config.yaml
n_mels: 64
muon_scale: "match_rms_adamw"
adamw_lr_other_params: 0.00079
Rows from block 8 of a small CTC audio transcriber, named by matrix and row number. Rows with one number belong to one channel. Each number is 128 + 24 x the weight over its row's rms, rounded and kept within 0 to 255. All counts start at 0. Numbers have three digits each.
After each channel's rows are labels from the 100 clips, of 14848, where the channel reaches its highest value: "top examples" is what is common among them. Only what is clearly more common there than usual is listed. The data: two synthetic voices taking turns or overlapping, over music, noise or silence. In brackets: how many of the 100, against the usual share in percent.
# convs0: first width-5 conv (model.blocks.8.convs.0.weight, 192x192x5, each kernel summed), inputs 0-95
# convs1: second width-5 conv (model.blocks.8.convs.1.weight, 192x192x5, transposed, each kernel summed), outputs 0-95

convs0.90:159097150112102096165107106110104096136123139142153126125117148121149126136161155100110128101123132138147119092126129114130090144148161141137127133142065110118092150146132124136204131101158127150140093071104130103083150164140165137128148099150120139163120101154112135145117134126140134130
convs1.90:172116100116103158138148136141115149116136121109174119119117103122116155144134107166178141125119184079111110118120139146157114122162092135118126143072155126116136132117100155102117101116106117159104148138123106180125110134110095123114122139132124147103128110134167093103132118154099102138
top examples: text has "under" (38 vs 2.4)

convs0.34:043137141153159115106130110142110128162137183092148122100130115096149141147154145078122108144085154139114156125107125126114194108142115064118125124120129127123112084127157156113125133167144149124121128124119135136118147094132162095077137103116112146133135146115130048156138121091150134119
convs1.34:154120116121152132101144132083128116126121134130160098121058154125097114143129123096129109122107122157104122160160122117091137136121148118130112143083133092143119152137103119146111152108145099187155151155191116131121105132142109121136100144115126154101157089175088061136172145136113139096
top examples: text has "heavy" (71 vs 2.8)

convs0.66:134083129145078147120134112089140106127109080095129144114140114142140137102118151155108102149123140174138166150212130134111137130119110136115122133117121091138175122170136135124093139124159117152154156130119129141091120105166140116127128137126148141171119148121161126133125144120099134139
convs1.66:132119125132182158139110122114144126115150137150149138144117154126104120124171100129110176147170129134119109159091131125130110130071144098136104154133134173130127124106127112130162138119125097145103170136123106144137118136130082114134133083148154133135129093124130128102115119076107114122
top examples: text has "laughed" (33 vs 2.6)

convs0.77:107130147096130177120119060138083094115113130056155152124122129171097127124156117104149119121141175144126135116132136108106128155133161162095127163111135110095116138144128138116163145140127136138131139167095114148135143172159124154102116140140124130128139130107081135153129136161133094135
convs1.77:049131126168105107114143058102126114120138133104122120129124152108129137112091116140150170081109128132143110132142145136105137126115108095146131135134128029102113108148144126136144131128081104141110149151186107149115114113116108146127119133107105119120112101129099111193139126144079142128
top examples: text has "village" (53 vs 2.6)

convs0.153:161113156129160158124111119129131126113150140154094172165144121128124120116170172155114189131115136134139172123124134112136108111158116166132103151101132141141157144095095113176088137127106092138158166121131112161099125131135152174143118140120109116179122133135102132104143141083145120166
convs1.153:094112098109103124110165167149094147120140103046112103138149141144138124142086124070135102127131145136133124135141137137108120108126110073124115131103132111097158087141108115115111114161176163132104108101116167145168136117115099176132168131123146141083077108162092141125158137121112131125
top examples: text has "slept" (31 vs 2.6); text has "jumped" (26 vs 2.5)

convs0.95:160091160125146174142152137105183076135139103097121147084101124131146118099100149126112120124149146114118143135142106127175138119120163119119135134141118140120145158128156113080153114075121109140088137135137141125152126116061106136107089150140156067112121116165095115125126138071145106113
convs1.95:104122138135155113146154133177096155106150108106135126116148131119131112118131111178136133123135116120159105134148133173147121133106170120120157144149100100087128116136151137155087085093183113139055107151079125127134125167157137158157109116132136134121157130103073109126143161110116143104
top examples: text has "house" (64 vs 2.5)

convs0.133:114148139176159185110147142111156122103163110096156124107130142136096141119145125138151137131217131188110118119113131153130094118138110134146124166106136212127114147170120102128134136114122119133126104146150122087131162062125109092125198092076138075157118149117126097153078118123113111141
convs1.133:129188097148105145120082141111118124115107114136152121134122111154105155135141169130103099059087137129133114112073137140111113143104140126149054110107121134122147107116107114136060151130118128117105171097141126101092121119091122133104100131130162121122080109116141119115141126110159131121
top examples: overlap (89 vs 49.1)

convs0.168:115151155122128114129108114130105105081105101116152113081179143125153085133080122083136164122114100090131142136118097070169109136101100136151134112146117100150068111120124131145106107142131115109120166128154127106127135152125097168095165124102126103084153140151115130137128153132116113131
convs1.168:144155136146133142087163198127139129125115096117095079091116143097117158112109151136125112126165104191120134123115134082137164120131106103109102160152084123130093130143159131107154089138120125139112089109140106093136106140104123121076170123043124074079149091119102097153067120125142111106
top examples: text has "river" (44 vs 2.5)

convs0.21:123137121135108161150145112103183122099109139117076118149130158123119127156105098191114137077112148109142171149134134195149093134129089134118151130164099161154126114130106134134147096097094118126080101123129130086123138109150135159106060136105139170142143128116117125136135118141170135116
convs1.21:098116108082153102150147130110113143119110140195097160146127121070121147126122139138126154136139137157141131133115132150049114127100147153100154144137098092141140108134085134124138052125109133084105155135123109131117153116116113108089078098106115185153119106100065150083131141120115170154
top examples: text has "wheel" (34 vs 2.7); text has "watched" (28 vs 2.6)

convs0.16:116133135130155136146125148128110092158120130142137107128124111135189126120088155126131061107088106142134125128114124145113120112144118155170132134147124131119114115104127139103130132124125149166074109126122114122124112110122145145156136118087112135142149066121151118103136129112129165123
convs1.16:122117119146089115126154166097120123099148126158122149097109142071144144123108100101138092125153122097160147140160139135127181107108102129136126134129126127110106164092135139115129086138093128151106138127119104149148142139181180116119150080137133112112111131089140147159132107107142144114
top examples: overlap (89 vs 49.1)

convs0.10:143141132152111130165162114135142143133138154184090116114108138107121082145124135156108133110117118167124143131127107123156131138099115147131170148142190135140125113121178105173155095132098166098102120144127106139079111071117094133096159144120133132131126116153059088138142143130130099164
convs1.10:088119117086117117122127104141131130157110128201083137075121113167088089103122096126096129146149117146135129130128123159106116110107135146152143173113079123121164116121128159153104145140147099119117127126134101147133146090125161113117086101103116159134108141116118088145137109109123129173
top examples: text has "where" (30 vs 2.5); text has "warm" (26 vs 2.5)

convs0.103:088117133115116105137156135111116124114129103095144098159119131106118106141159111127124108105118135160130138105100079144127117147126089080190162125113116092158152184152129144113105110121087106138074099161133111126124133167116123115133094128112090085096121130169107089146059107160132153128
convs1.103:110177192104132074119116102136103108131153164132168167146078143115110128159122136093133117149150150136127121136115126134181145114112107120105104141148126099114139076133104125164144101069132130165100167140099140111128133098093125115170086107160124109119134122115133121164125120117104126122
top examples: text has "red" (55 vs 2.7)

convs0.39:154106104105102141082142067109138119125121141162138090125135114135160139084177135133160130088140103163111122129115131174148129095124130115103104099149119126105113150110135124150137127135179140147092138172155116142148134106115173138097178110096127152125138129117074098140127115158121124120
convs1.39:121117135107135154135138081141131111141115141129157128104121078162098138145111139126109080112132148170149138127139146086120156119126075102117124101098098164131095106149145136119144158107174104111101123093109147136107112113142133152147116133134137091109091131142081191102178126160115140115
top examples: text has "alarm" (37 vs 2.7)

convs0.13:121140101136144135114107156105123146151137158113111117097148100091093090138139104113114119183144072136128126110140111122184103109103156090126123130147180131142144164131169129133206121083121131116185152135089145179136143112103116132143092129109130100128117130114130161121142144138117145155
convs1.13:167110109076162158125153135158121106150124128134153153132126149142122115133159116110160095127142102063071107118119151132157125129111150077098120135114115143078093147146153130098123108136128077143144151118146122148153097088132089120132113119127151123130097123117126125067145111109060116119
top examples: text has "again" (75 vs 2.6)

convs0.72:091113130108118124146122135135137124167132085126157138116134173143122115147104112085103109094163158130127150142138134124128136138124130104096127119146166123101104090131103164055146104136115161145129083077130141116102133132060132125116132156164106138118104136122111079110098115170151144146
convs1.72:104115119160138099140150122124111133089108113113103138121159121150123152148093110107134105142121096114122106104149123106138144120132127099141117157126132104083112109129170111063080095095130114145105103122197183118162167124108158118136159130121130109194168127132127106157112126109154119125
top examples: text has "fish" (50 vs 2.6)

convs0.147:086139158172102161106134132150137145083148059144131104089148122133125135150162111128096115125141168156132138150107141085092131128113193137139134131116144136139164094151134143135108124156199090170102120093111151081093118085141088131122151120140135114086127136117095131126152127130119142147
convs1.147:135138127106109132122144124124128145068142143119190115128139094152137125094099126137125122101171116109121131116167113147101121142146109112151138085124115106100129107094130126145127135112152107154104109093144154136132137129146182121121104143175116084105096092098176123145147127121148126110
top examples: text has "village" (76 vs 2.6)

convs0.146:143160133118120143128104119131158106111104168163169157120141114110121109109125160100119114111151138155095189127092133116135108103120118122091075111134110112095109119125079112106149158093140175126100150089145138149108103141162115127071147135161149114120111138171168131094115152128142166122
convs1.146:102085088119183154125160139130125103098118164111161161085127153097158121146101190135121164122184080107107153130131134128106112129124145123145124119117088119124122167119123128136161153165143134134115121137103130096146138130118147122142152136125132130176142119121126128161108134113127127132
top examples: text has "usual" (40 vs 2.4)

convs0.183:101105141139120131123146107126120113122091099150140131123122174128166125104185109128147118113132127108113132152127131113117128146139111119085120121119113118139136142132124143148079121115068155113128160102145145142147129128157139115140168110153135124120131138111144115107079104142123121087
convs1.183:082128149137146133124124134096096095140135097142119119099164164088153136125127134121113116095110110143128132125127166141149115133110111102117133142124148088124168130143135124150112126124063093170093120097111153135148123154136161129137121121099151115133108104145162129094076113132176135130
top examples: text has "small" (31 vs 2.9)

convs0.53:127136122114086145098126111081121079126133122122091100127146135125093122132100152148109131147162128114095099053141118129104130112106117117139120110135169063121154076135128118143144122151078163180155107120099140169153118151127139117155138155150124135126137121159113074139138125133116100117
convs1.53:166167130120136156135141116167137137103157172140130148156105170096121128128145113121157145087130131154150139144121135095125092119130120118148096117156117097127131111124130113150120107153122132139150145145105132131143178113111145123096125122138139111162146144091149036107086150132127155171
top examples: text has "again" (42 vs 2.6); text has "wheel" (25 vs 2.7)

convs0.8:095160161189143103161127123094119128131113099080168134116133092130099112151124133123142139088159146112127129148111053120096124090101133111139107117108094138157185133156106139125150116135108126128134144148118162135119109120081096153100106103180104149136114120147119133121126138098157098156
convs1.8:118121133135131101102136146106143126123154152104164125118103127094108149155103177096175129154123096156137095136089154136091169114119159105149128136129131131096157099108135157113117175163181129165107140140124113099141100121124099132069126120085118108102123101116130130127104132116143129130
top examples: text has "yes" (33 vs 2.6); text has "his" (31 vs 2.6)

convs0.187:146117155146123161122167120167192108112098120111149091127160110115154134124145130122103135119096123093116112175131134134104112150144110164079121104099116139117109106129131179126152126147112113127119171143101104152112151134098104119104171119141101088122093157145140127154103108131134144081
convs1.187:118088090105115102131102159089110161125145097120082122130119114126140065099151157128090157136103146139143120147117114144129123200123142123117131117126137146083124127111125159125138168103119121104129130136172114127131110139136127102157177136178106126125117177128081103132164133125142135123
top examples: text has "sister" (30 vs 2.4)

convs0.74:149124150135124147129164103140146105087127158121101164138128138080143122104137149107169146102144106138133168118091125114113092106102168120156129102100110124135118144087108100125129153137134135127111153103123145103129155148146132160136135118128138144060148122136148167114094119155108118158
convs1.74:179124127097162132118095147098165103131117130106110108086161130105108119143108156128133138117093097125094108101139113107130135119169117118157126164100131124125121073128131160096115120117130126148115142106139115118141092113151087127142105136124137111124115100084127147133128140129139137126
top examples: overlap (99 vs 49.1)

convs0.11:105110136105105132173138124105147135141095140161153128136136136108124144098126147155128135195142112109089139167137126149132111150150153134113076141135158132125130107161105115119131134097098149116179156100163139129165123133139140127165114135155125142133133142154145129124103142102130094135
convs1.11:153132142139128113126094116107153120119151158150094150141120146129098136101143108124092144136142114093112150124162112118130152118108113162104099140104119048093087095114124110139136152145128131139159101113129142147129117175150115086077108132104129099090115169128133108132142092104126137123
top examples: text has "again" (55 vs 2.6)

convs0.96:095149136116123135120107113133143146116158111131182111114125162150107173141115119101118130117100065108134169155099101099128115127142142149090133103123147119141133118145145146176152142100125140144148160135117141090107123208125140133177134135118137100107162133094150099136195135130117133096
convs1.96:135118149121157124153135133137113109114076158094138147107167129157143137092087125113162142119096167095144129143135121132109115138137158150146114164182095105114162127145127095205107136083098129094122120109127142155128114149128109106100100096118116110147075107092160089107122112121104135112
top examples: text has "book" (44 vs 2.9); text has "took" (32 vs 2.6); text has "good" (27 vs 2.6)

convs0.48:155146135116113148115131162129115130179127194136099144141123130105172124136164129152134124105136175116146096131162108141152118140118197136101158140114147183099161134144163129103102150124137129134122139140177107083126127083150127158091110101105115128101127150102087135127074115135126110129
convs1.48:136153157127158121131156141157164157148135101110097165111153163110207139123123095152145128126117125080099127107165130120106156140127134120123116160158115100131123125120137119123104075099124097147087162120117115115152143135142099108128113123098158151137145117110101128128124118141089139149
top examples: text has "behind" (56 vs 2.4)

convs0.92:154136131124132108117133092112118130059167155134097132127129144149112151138153115137135133149098123134116109089129113161134116118148111115163148136126139140148129099155084125147096155122105154135170140155161146186113129108152145121091116143104117136113110162134105104116153126160160118155
convs1.92:131098126129131171091162095115110128098167154115072140112101149119093127126151099130146124075164108140163131152136128113126133112125116124128110101141148106116148133105137144098152119155114115081125155108137101099093144140121103154107169118089144130060132111149155097159127154124125101131
top examples: text has "apple" (66 vs 2.7); text has "open" (29 vs 2.6)

convs0.70:067131148179113154150140154152128145109099169103143107153136115171116094173171177143122151115122089155103107138129123118126160118123098127109172131128114126138098130134101149097133116128124127157117140184150161100116140130180141152171117116125135159090124134098130065078112129150139104099
convs1.70:118158125089107123155123163117127098165128129112105093116099124140133140129124144103137149120182167130130116105103119104099144124100158092152099128088097104167118103138115153136163170127144148149113107145098159114105101077092128125093109173143114131141112134131204090118112099137116133143
top examples: text has "today" (85 vs 2.7)

convs0.126:127139144095085121140141124123094121103099174130111084144131140105114139113084162107152138145128113142117118149152156172106127133118149089149121130089122105112107082129147127142094145177139089113151102171112142090131128162151118119107112142159142134108133136108148105120080126139098105121
convs1.126:104143112101091153132159137074083086128129158105114105101128146148092106128115093121067097128138151138124141135142132127141156119121187085130117125140110128101117152171101133124123152097082130116112139110129112133169107138157157159127082101169140093106094093163090141134063134123112154124
top examples: text has "doctor" (48 vs 2.5)

convs0.101:128127134077102115132109109072127119101132178144115135169113165189146090129128127118150148118126138114135120114112132134131110115157111158134090109144131159111097112136095149118106104091070139130125146142119135129124151154096153148141138124111134130103146128132083164125130146113124132111
convs1.101:123123104078086092125154116097116152105124136114080102128141143130159132136135114137128103119121187128104127156120147122161145157152069181125135159085080155094134141132139129128114167123134118119131141127098147130126109126092133157159117129142140048092132136155115109140140131143130157156
top examples: overlap (75 vs 49.1); text has "start" (56 vs 2.4)

convs0.182:091118113090127107142111134084152125147107098137122118070128097155159157175150132124143137111082150103120138138150143093133138120132111140132089135157108094125138119124143128154161127121144110124093156128169129120149115194123155120142097109135188131189132126128118114139136144112120142187
convs1.182:126139145163108109129120100133107203132140124129100146111104133102071161107132127088130097144097124136146124130110140095135161121156086139103117165149120127112134116127166116124149133118129137115174174115164133128141137117151143156124134132091113126112154114125148110117139118124118120131
top examples: text has "cup" (38 vs 2.7); text has "jumped" (36 vs 2.5)

convs0.99:061126111081166096163116125136148094123099132105137104124165106182118116134058129117176103117114100152124139099098123116118129121128110126099139138152127145127191178133098115089111125127139131111112109138149149116113135116131089135120150138145154156101129163086077139111145144112144131152
convs1.99:121116143105089122122129140070126113169153115130204102142149120135144111111069116160158131123108092149089121111090130145110114143154144126111112125132147086122102110102111118106148115117122117113117153116110158137195159151156156117122142126123114130126154112096121111118181113143153097096
top examples: text has "house" (50 vs 2.5)

convs0.159:119116110154121141151151071157091117176135129111141131120115125129114131157103138085120112122156184120154125129151110133110093105113200121158123123116120122087172092124122139069094113153129155134102150139114184097129132108148170125160136143146126136129126146165144152138084091119104133139
convs1.159:137139134175114135149125122123158146118127142127120133159164073117136144100122094151094155122113114135110132135116169118121088123162059115102152125087115165103110168103135155094143162114161175128139146117119135140114159126116121124104118125206131109133139141136118115129076139114100128144
top examples: text has "forest" (64 vs 2.4)

convs0.54:079140118158118142137134103101120118132107174074085132122098130092113132125161105124202106180141145114132118122126117113155158143132102150135110135146115130103165197137200170132097131125118106122185101129088122096105115116133133114155141166132085155132117133086098172134104101158128147115
convs1.54:070160135154144190127137122135114133132141147117121091139059133101104138105144076106168162119148087091125132149102134126083123105072142096107120130141142146114149155124171151123128110110107174122144072137125130118119123145110112175113171106151128134109101142136094161103184121113150129131
top examples: text has "volume" (53 vs 2.6)

convs0.186:107164146138118155093137186106102100098110113138096127085120124055074099118110135121132084118152166116141126128132125091149118154148132144140123119114131128128127148137143165136124141085102136153132138103169121142113093112135138090131142156144097129089147141149129175117116163079127107103
convs1.186:148149102127117170110168127146107134148122151155129178158068105116169121144083106152157139136128149146108116123142134114164110114103087118106114140171126134106069150128130110141117119114086137111096117119131102156148130107123117174144131115119103136112130121128103139125128131175137132141
top examples: text has "market" (62 vs 2.5)

convs0.166:153135117134093160110153149118161115103130143142137138073108115140167139132143110142102134110116131100148127119167134110145126129148128088114112136156116170124115150120119133091087143068171112113136161139176125128093127116161103115102139137083111101135167134114144141135156160141109113153
convs1.166:177114121066128100152133161105121138129098146158084111086126134147141145131089123129127094132159092104114135155100134064125125117114151133119131158116117128131153143136118110151143149145130133108145167139141064120140135177114068151087148125118106109118086159143124116142103132116101121120
top examples: text has "seven" (43 vs 2.7)

convs0.14:160128144112134097167162122151146098132133141155116128137130131136135158130128137131119083126130118154141116098149094132124120161110131109107136150137095171102098150080176134113181144147166111137131133123179122128137127087089102167141125116159136123155106116107108143131100118113134128152
convs1.14:151142101125143119133158123156134073101129175125134152133134054174123160130094091139178123101103158137117137139159141109136118122152107094155118144105124121114156146128152102077123158102124097142091155170141113113144154109127133125074169128111149168147098113096147108117066109142127129103
top examples: text has "behind" (38 vs 2.4); text has "feather" (26 vs 2.5)

convs0.109:105142143105120097129116126126157122092168133103132124159116144119132201122129120132147117122128146131095126139130105147125112141118123155148102107155146119119074128137107111175108140099143094095177132103121105117147150053090117161161121144119121171159127126158085176141101136126115095098
convs1.109:097148107099100107114130117129133104121123103132105125130136118119104144121126130126172162097151111111125144120161155150146121150172122151165140093139097130124112125155130083153086121101119161151133160117083123122146158093130145076088101117099129179173127094125173113114124125138160155130
top examples: text has "letter" (38 vs 2.8); text has "weather" (36 vs 2.6)

convs0.118:145116097178119102120104122107149126113110126141137147113147130149122150115041128157157116117122136114141175119135116081121164130087114161146125146112130134088087123124105121115120127118141137090146136140099157108121121152144087098117097123114144060126131124099119179155143133125090086115
convs1.118:081135122150143123094129147124122124124148100160139146122159115125175104118125159148157097141095120102126115160158124114112182118091124094140121140113135115148116126126121113152118145130137107132136133135127157161138156107100101119116112099067137062107138133105123146134098134131046181108
top examples: text has "good" (34 vs 2.6)

convs0.176:091105114095153126128093138093156151126173173146137113111105161095140120071127126115108143104130118151129145117131132124111152098139149136145063178126098149135153094101128125117152139119128141169111120081102115099121149117114143120140152142105117141156110167094153116090103150097119133125
convs1.176:105133119135131111149118105125144128134146108095142185120131126108137113184085148187126145100104135132137139155112115181133135112132135125124109115120139130130139130108120087124113135172086121121173153104114159116097153123129141107097127112120117098128095144103115114155106117116149140157
top examples: text has "today" (41 vs 2.7)

convs0.83:066133117092138162125119104124122104158116140135148159091117098107159130161091122103143115154118105104139125104112118126078145135153116146140122150115113120145074119114132149077129121168159121129127093110165117134139126146126105154202135092127141123133156118133098121123124158113103152107
convs1.83:113111131170149125130133079155123142163137107126130146064115108130147112151126106147092122176070119150113138135130159062104144108089107103102138113077098092137087139132096132142140122100085125127145092106079110146108107128137158127154137113113103137148122170132030140110129152116129141106
top examples: text has "she" (47 vs 2.7); text has "measure" (26 vs 2.8)

convs0.68:153106072146128153125124211152135115133180125124124111128119159112117111107125134200079138122113152093142149110105122075164108121164082155112135121134147165119159124135127129168139123122114137103144149165170108118113165130127142160115136114098119156102113096074147115130114142135157130126
convs1.68:147103090106088138142160132144112128129121143123088116137121132114126134132127089117087137127152089117146129111140109125174112158097133120146125185114134116148131134086079143146119139157109131140137162119147142108151104145178095154129187078095150127090134063072162085098116105110129106154
top examples: text has "garden" (50 vs 2.6)

convs0.75:079138122179126142118123161103137156100153125095142185145131100142144124195146106120087122137130138095205132145125099151155117108134116139101116100136143115135161136117136139108082122146161112120118166115147127202107171088136092130199128100129108130118127135146116087140127141136136130101
convs1.75:113139094161158103105146112118129106125116103113148139121101096112123109140154089132153084157126157076121119101141140149089141139112124110123126114113136152112107087125126110124157102091150107114108137100131128078121127148129176110148102134142122094130156124083095092169081139143126160096
top examples: text has "measure" (77 vs 2.8)

convs0.174:115122122132115126143114150148104130078127099159188092157125139132132152143055141129126099129091137171135124144103107153159120108139166108105127117111141174136152186131119108085164116114153162111126150126112135109117138138112128115090166127148117108114133117108101054128165140104128145124
convs1.174:107143100099150099119137128099109148101120126113152102161190112114121131109102111110127143136097082149144160126129112124168149134030092096158137151112109132151119137143088145067141131113143114153109122172121116143144146146132125118118152124160146152139135100101163145140157123150117154109
top examples: text has "river" (57 vs 2.5); text has "driver" (26 vs 2.4)

convs0.156:088124174135111161158161129101172132143116130158130172135144135118166141165119120140136131087133146171147107136139134117141090128157140102112144122124113105099185128168135107152182136146153101181195145156128144090126121167105127108135170153128097115147150085108135096131153181138173120155
convs1.156:116094095078107133116094127162090139120143111124092127090100090149093124138156112127126125135087108089137154125144162127107110098100071118118102111109076143117102110118122136089061115115135149133129131108121087159127170122134137060109123119127112108141074136166070108116110075121107109105
top examples: text has "thanks" (26 vs 2.5)

convs0.142:122122142126104109133122118127136116143093115127104126136137148137164129103093084132162135132147097156119092113122103128133118132124116109095122118170131116140122087105117146174163113151143147132098124142113131125103140144125131087130124121136150113097113149119163175162113104136166112103
convs1.142:124127132124131113126157127142128154109149131173117096130152139109077152130126131120134126096157131136137150122124176131134051133143159064126141100123130147119128087150139132116149103150123084113086111111158099096139153148098164178111131147099111132142115160119182121136102148105130159130
top examples: text has "today" (77 vs 2.7)

convs0.102:124137132135129134125103129109113139100128127123100117075146141134120141129098148131114102077135162102106122144173139142105109121132094120054098102113121120157125136133148168114082147097090126112105143137130155161124113155120112127167108129105123098158114159165184144138134125121152136150
convs1.102:092139078107146077116137138162112116131157167090093123173123125140120125129111115133094141142148135118123102159124130086124126111143124164155155131139133127147148117133156116141126071128131141129122115101151151112175128139112091154103129134181114100188137106169140151149076090136057135163
top examples: text has "driver" (25 vs 2.4); text has "knife" (25 vs 2.5)

convs0.61:089155146089108141157124136157105088125130149104158138166126127114100092107134129113134125110170125136142135111112145145118110187124129140140085126107165163147135122075116087106109100079144141130116125107128170146150099125110108149101124123164105107092136093128095126113090131125148146131
convs1.61:140116094141107165166086130122123092150111127151121162109127094135139135126162109124114135171160157130156159114112132158167130120113177108114086126149110126139123163132110136127107130134115134141102084112132097127129115117130133142140099140083121085133131120132154188207124150115094096185
top examples: overlap (100 vs 49.1)

convs0.65:110130135109116065146119096121127133187130111150127116106160177123144102130128135142153123108107137128111131162130150122101182145139151162158103127105119098130114108125129141145117167100112142153141117129156128135145139142135116113155130102099141186101132106186149155143083146108084140153
convs1.65:114119104095110121079120116128154171158096126181152149150139087157106102155141145137133127118121153118122118126112108085114145121120141068142116110120118087134141144152105129103153109096108154103142117064096150114154101208146153138115102141142145116130143121177136104107081106121143114080
top examples: text has "she" (41 vs 2.7)

convs0.93:088127153122112140107109106100126136093146098088101157129114144114131162156116146106167161131131148123062160102109108129115117143125117168091126105169166151114195118118192133146119133138115120097098128149111154085128129204098118140124102142173156113109126109083147157146141157154121135130
convs1.93:116105128118121129112156103137170149110105124049100113122102134089097122130104092173130148136127122106081135139173133112118154114094091131128126127132119094119163155131105119114127139154107125154136125097126180131150132141128110128124118096197116138099091103112158154123113128147126128119
top examples: text has "table" (51 vs 2.7); text has "take" (37 vs 2.4)

convs0.154:117142137136147119166130101132134133089138127106108126138133138136114091129091079126155107125151139111150140119117125160124136121136122183109115132149142150110077076152155103159138133113135149139106097109089139159146101098105122159129148116126163199127136114126098093144033097138136103159
convs1.154:141122098094190101115130110172161125107114160136124164125085069093144124114137130136124146106108098102168116140147146130129099136130102105076138147131130157095105128144178153126117110128086125152117132134114151130141179102111115099121125119093167127153112098119156145134103115130153132139
top examples: overlap (92 vs 49.1)

convs0.113:181129130152088137134158087127120107147135131135122117121112134117191138108135165154148134092152142128131136106125106108099147107103106150120111085091131124129136135125113139071110144130144148134130126106143156101135125126123107134131153167131114175114108129138128136129138122145060134150
convs1.113:132066145147129101115138124160128129166101102114135126089115137116181120142148153095090122136147177091156124128152105136112146129108110139147158109111160149128163162139060120133142106126123108094082115090136115117139166183106129139132111124125135161095101106163129145125158115107081110114
top examples: text has "key" (63 vs 2.9)

convs0.2:139142132090125115129129132116183115129125201120104134084124123164090118131124102115114100097148126186097117141136139128135119151116127126116125119098152102128139057150163159135135113146118142147128142121163138173105140130152147064127109125145109111140135134125135176121129153117154099148
convs1.2:142111126086167087131152135157086139089102184138104147064125110146143153152119145146149144081100122127125121125174149096150109107142142112109122143088118096152132096120109123134108156186104133123081106160127135126142077098126126136137126127162117131141084116126089110111126117158106119172
top examples: text has "open" (60 vs 2.6)

convs0.149:210142135181128147129123154081136157132134139128105121171135124124108124120130129140117134124138159094113122185148117155141141137146136114124086148121108145114107153100118126151151133136136135142121126098109128137155102119086129127105143083126128069151124172131070145149106112112103142126
convs1.149:144112124120165164141140129132139129120102105106131104167102068147125108179097136139105126113137098071105140127135136135169133110126101168111100084107133122138141145117145109126115126136077094152123103119086149126094105057121130159086136144141107099099084101110131105133104110109113112115
top examples: text has "usual" (46 vs 2.4)